config.toml
model = "class-conditioned image diffusion model"
dataset = "pictures of board games with random positions, seen at a slant"
train_examples = 48750
image_size = 48
horizontal_flip = true
conditioning = "class"
arch = "unet"
objective = "v"
cond_dim = 256
targets = ["game"]
num_classes = 6
cond_dropout = 0.2
norm = "layernorm"
activation = "silu"
pixel_unshuffle = 2
widths = [48, 96, 96, 96]
blocks_per_level = 2
scale_shift_norm = false
attention = false
upsampling = "nearest_conv"
init = "kaiming_normal"
residual_init = "none"
optimizer = "soap"
beta2 = 0.95
lr = 0.0015
beta1 = 0.9
shampoo_beta = 0.95
eps = 1e-08
precondition_frequency = 25
max_precond_dim = 1024
merge_dims = false
one_sided = false
adamw_lr_other_params = 0.0011
grad_clip = 1.0
gradient_centralization = true
steps = 6500
batch_size = 512
epochs = 68.3
lr_schedule = "linear"
final_lr_fraction = 0.05
warmup_steps = 320
weight_decay = 0.5
adamw_weight_decay_other_params = 0
Rows from block 8 of a small class-conditioned image diffusion model, named by matrix and row number. Rows with one number belong to one channel. Each number is 50 + 10 x the weight over its row's rms, rounded and kept within 0 to 99. All counts start at 0.
Before each channel's rows are labels from the 100 images, of 14848 (inputs lightly noised), where the channel reaches its highest value: "lies over" is the class under the peak. Only what is clearly more common there than usual is listed. The data: pictures of board games with random positions, seen at a slant. In brackets: how many of the 100.
# convs0: first 3x3 conv (model.decb.0.0.convs.0.weight, 96x192x3x3, each kernel summed), inputs 0-191
# convs1: second 3x3 conv (model.decb.0.0.convs.1.weight, 96x96x3x3, transposed, each kernel summed), outputs 0-95

lies over: board (90)
convs0.29:70 53 48 55 59 56 49 56 56 56 60 42 46 51 43 61 53 57 52 66 53 41 50 48 54 50 55 41 55 57 57 46 51 50 58 44 67 68 47 42 56 52 58 31 56 47 59 62 53 40 49 59 44 53 51 48 59 03 59 55 54 69 51 43 54 58 41 52 39 38 41 60 33 36 50 54 49 54 55 46 52 49 34 52 46 60 58 55 51 50 12 54 52 53 58 36 45 41 40 44 50 46 32 29 52 53 48 51 68 42 63 30 48 58 48 61 52 48 44 59 44 47 45 55 55 62 47 37 39 53 52 46 68 56 27 52 57 37 37 62 50 54 42 46 54 51 49 49 56 47 57 35 46 48 39 59 37 51 61 36 58 41 39 71 41 41 64 44 37 60 36 60 67 34 64 48 46 46 43 37 48 40 56 45 61 29 65 56 47 35 65 61
convs1.29:44 51 59 48 37 42 52 44 51 41 44 50 79 44 55 37 42 39 75 46 49 56 45 39 38 35 52 56 45 59 48 39 41 57 47 61 60 62 56 48 44 63 74 63 35 42 33 56 54 61 46 53 59 59 38 50 50 53 38 37 52 45 51 40 25 60 63 47 55 40 58 42 51 47 37 68 59 53 58 56 50 48 56 44 46 55 48 57 42 64 22 41 51 43 37 54

lies over: piece of the first side (25)
convs0.82:46 40 43 34 36 56 41 66 40 64 50 44 43 30 52 40 48 55 36 61 64 55 46 46 52 51 56 38 54 27 49 38 32 39 59 39 44 66 41 41 55 44 57 55 64 40 35 47 64 43 74 39 49 38 54 49 55 61 57 49 62 49 66 51 53 54 54 38 36 29 48 43 48 55 56 29 67 55 49 30 47 61 63 43 56 78 33 59 33 66 48 54 60 61 66 71 65 49 43 53 52 56 45 65 50 53 54 46 49 56 42 43 34 44 62 50 43 50 53 45 45 49 54 39 64 36 72 57 41 52 40 55 43 59 44 50 61 48 59 53 47 46 40 31 32 37 33 53 39 42 64 43 55 37 48 61 52 49 60 35 50 56 55 49 65 36 41 42 41 60 51 61 52 52 53 50 54 53 67 55 58 55 32 49 47 43 44 44 49 54 60 41
convs1.82:39 55 49 63 56 55 45 48 65 46 54 49 56 49 60 44 48 35 68 43 54 47 78 34 54 50 55 51 40 50 42 56 37 54 41 42 44 49 45 42 42 52 43 52 59 47 57 73 51 52 64 60 67 54 48 68 56 47 58 58 58 56 68 49 63 55 43 55 53 53 62 65 38 24 40 71 65 43 62 60 39 47 39 58 67 59 57 57 41 50 64 53 41 54 64 66

lies over: board (100)
convs0.3:55 60 51 49 47 41 60 46 56 50 50 40 65 48 55 48 59 47 48 40 44 39 34 55 50 54 57 42 49 67 70 81 30 51 54 51 62 60 60 62 37 29 39 47 55 34 57 62 73 48 70 48 45 43 40 44 42 72 51 63 34 51 48 43 50 31 57 63 58 46 40 71 67 54 39 47 52 75 41 55 54 53 54 66 44 66 50 60 41 53 49 53 53 53 49 52 51 39 45 45 49 52 44 66 43 55 33 55 45 50 33 46 49 48 39 56 40 49 49 70 38 37 47 57 56 42 63 64 44 50 47 54 54 60 53 44 52 43 34 56 42 52 44 42 30 42 28 50 36 64 47 50 49 44 49 58 42 42 44 47 56 48 47 61 52 57 59 36 44 73 31 47 43 24 42 65 53 53 48 52 42 36 46 63 47 38 50 47 35 61 55 57
convs1.3:61 67 45 37 47 51 34 54 38 63 57 50 51 46 56 44 53 52 41 51 65 42 53 39 54 39 42 56 38 58 58 56 46 46 75 58 49 41 45 67 40 42 52 48 53 47 34 42 30 53 52 46 49 54 64 50 51 41 48 51 36 43 65 44 57 55 46 59 53 45 62 55 61 78 59 61 36 78 45 59 46 41 37 63 30 38 47 44 47 46 57 52 61 57 35 35

lies over: table (100)
convs0.65:37 60 44 57 42 49 46 53 49 41 55 35 46 46 56 49 40 66 47 53 53 49 68 52 39 54 38 51 30 38 53 39 52 48 64 50 60 37 50 64 74 42 39 50 44 51 52 46 57 61 74 62 55 47 44 52 48 46 64 57 42 60 51 52 54 59 43 56 34 57 49 38 65 43 48 67 45 46 44 27 55 49 65 45 53 63 43 50 52 99 47 38 73 27 49 44 46 33 50 47 40 40 50 45 44 56 45 36 61 54 43 48 50 40 51 57 47 57 52 52 41 54 55 63 65 59 56 59 46 49 44 58 47 65 51 50 49 46 47 51 49 57 38 68 34 47 42 41 34 55 48 56 41 41 55 51 59 46 45 47 63 45 43 46 59 43 65 46 56 59 37 43 58 40 52 60 51 56 52 54 24 47 28 54 54 51 46 51 34 70 31 40
convs1.65:52 46 57 55 43 53 46 49 61 49 60 52 57 66 51 46 58 74 45 34 49 45 60 47 64 70 42 57 49 46 38 69 58 44 45 40 31 39 49 48 50 48 44 63 47 60 51 40 51 53 58 29 67 58 42 65 55 49 57 47 34 64 60 71 56 41 55 63 47 53 48 49 54 41 56 42 52 64 74 50 35 55 58 45 55 39 44 51 42 56 34 48 51 54 78 64

lies over: table (74)
convs0.43:46 61 55 65 49 50 40 62 55 44 49 56 41 58 47 52 75 39 34 43 69 61 55 65 61 51 53 53 41 55 65 50 69 57 56 66 48 41 59 35 56 61 50 51 57 42 61 36 49 52 49 51 69 52 50 58 41 16 48 52 46 47 33 57 58 46 59 71 48 50 43 42 60 67 36 49 42 54 70 48 36 44 42 40 53 47 61 41 72 46 54 49 51 59 46 60 51 50 50 41 49 48 42 46 55 46 44 47 54 48 55 67 43 35 45 59 54 46 48 42 47 56 48 34 33 55 59 57 50 60 39 56 51 41 30 61 65 72 37 65 61 45 68 58 59 39 44 39 39 43 54 35 39 52 36 47 54 62 42 46 52 37 40 56 60 57 35 56 63 54 41 50 46 54 21 49 52 60 25 52 60 39 35 45 43 46 47 37 49 41 50 40
convs1.43:62 51 48 39 55 55 57 54 42 61 62 56 39 52 39 60 59 55 60 56 29 47 52 53 64 52 52 37 51 59 53 40 51 68 49 61 34 54 61 55 41 70 51 35 47 44 60 48 47 37 55 59 40 47 41 39 52 73 50 48 75 42 39 59 52 40 52 54 50 57 52 46 62 63 61 56 45 63 35 45 62 44 48 81 53 50 52 32 59 45 54 67 54 61 56 31

lies over: table (98)
convs0.23:42 25 54 38 39 51 46 52 30 45 62 44 52 28 42 54 40 43 44 47 42 64 58 55 61 29 43 43 33 40 53 41 40 55 40 49 59 60 39 37 55 51 47 54 67 59 68 36 25 60 44 32 46 54 56 24 55 21 59 50 28 62 46 45 53 51 52 56 39 47 24 47 57 51 35 50 57 49 37 71 56 27 41 50 49 59 37 48 53 51 65 31 68 61 55 59 50 45 43 44 51 44 65 44 60 55 48 50 58 53 49 58 60 62 60 61 59 29 53 49 49 57 53 43 57 45 56 59 68 45 51 63 55 41 47 54 48 51 61 37 49 55 61 49 47 61 47 57 60 42 65 62 57 59 52 54 52 59 61 55 45 46 52 60 54 60 45 61 51 46 45 55 58 52 51 35 33 56 56 51 53 56 50 42 36 64 41 35 48 65 43 40
convs1.23:35 45 66 61 57 58 58 26 49 55 51 52 50 56 58 80 32 31 47 33 48 50 60 46 58 57 39 56 65 44 36 59 26 38 52 49 44 51 52 51 58 43 39 35 45 39 48 50 55 54 49 50 43 52 43 50 49 47 39 55 73 46 64 48 52 49 75 60 56 50 34 57 40 43 44 52 53 51 56 49 45 64 65 37 57 51 48 40 51 29 48 57 40 50 54 63

lies over: board (95)
convs0.58:39 37 76 46 48 51 36 61 36 43 44 51 63 47 50 49 42 53 49 52 53 43 44 50 59 43 42 62 55 51 58 48 41 46 38 53 42 63 40 40 44 40 62 64 52 39 48 39 54 56 48 22 63 63 51 50 69 79 46 60 52 58 51 47 50 60 42 55 50 37 59 58 57 50 54 43 69 49 55 67 63 49 35 59 42 56 50 62 57 58 45 37 42 75 68 46 70 38 46 44 55 47 64 73 39 48 47 47 56 71 37 41 54 58 53 49 58 44 48 55 48 42 40 64 70 43 54 47 60 28 45 52 42 44 53 50 44 44 71 36 56 30 51 67 40 46 41 57 49 28 56 56 62 34 53 43 53 47 50 28 55 65 52 51 47 60 52 49 50 51 45 52 38 48 46 54 67 40 65 43 49 51 34 46 47 52 65 33 60 45 56 46
convs1.58:50 60 29 42 49 56 60 64 42 39 53 50 57 67 52 51 55 41 46 52 43 58 60 62 56 61 61 51 53 54 63 44 45 48 36 47 35 50 46 52 41 34 39 49 57 32 50 49 63 48 49 36 60 50 34 80 61 37 58 59 47 67 33 49 41 65 56 28 62 55 49 65 50 62 55 32 41 49 51 45 50 38 45 64 73 47 48 57 45 51 62 44 57 40 46 56

lies over: table (100)
convs0.38:59 66 42 64 38 43 63 26 36 43 54 30 52 33 41 40 26 48 45 40 44 42 48 45 39 45 53 56 50 43 33 31 51 44 53 46 51 44 27 54 66 38 49 69 47 63 54 40 42 58 41 30 56 43 55 68 65 85 53 54 38 52 66 45 53 54 42 37 36 57 64 52 68 49 53 50 48 31 51 57 50 56 64 23 66 76 59 56 56 62 57 50 51 46 59 38 50 49 56 64 53 50 66 36 50 54 65 51 35 45 57 59 58 43 53 47 47 56 42 41 43 63 47 54 59 47 46 56 51 46 42 60 57 42 48 48 41 51 59 45 42 32 56 47 56 45 38 38 49 62 40 46 52 58 55 45 52 49 47 56 43 52 55 43 54 55 48 68 34 58 53 52 69 65 48 62 49 59 52 56 51 52 42 42 36 59 59 49 46 44 60 51
convs1.38:44 44 47 67 55 44 59 46 54 48 41 38 49 35 49 44 54 54 34 62 57 48 59 37 36 42 45 35 30 39 43 64 39 36 48 42 69 48 42 51 56 44 56 35 57 59 38 52 49 58 62 56 78 42 51 48 50 57 38 65 68 43 58 48 55 43 51 46 42 38 36 50 39 32 35 38 43 36 60 54 43 41 60 47 41 63 43 44 43 39 55 51 35 59 47 68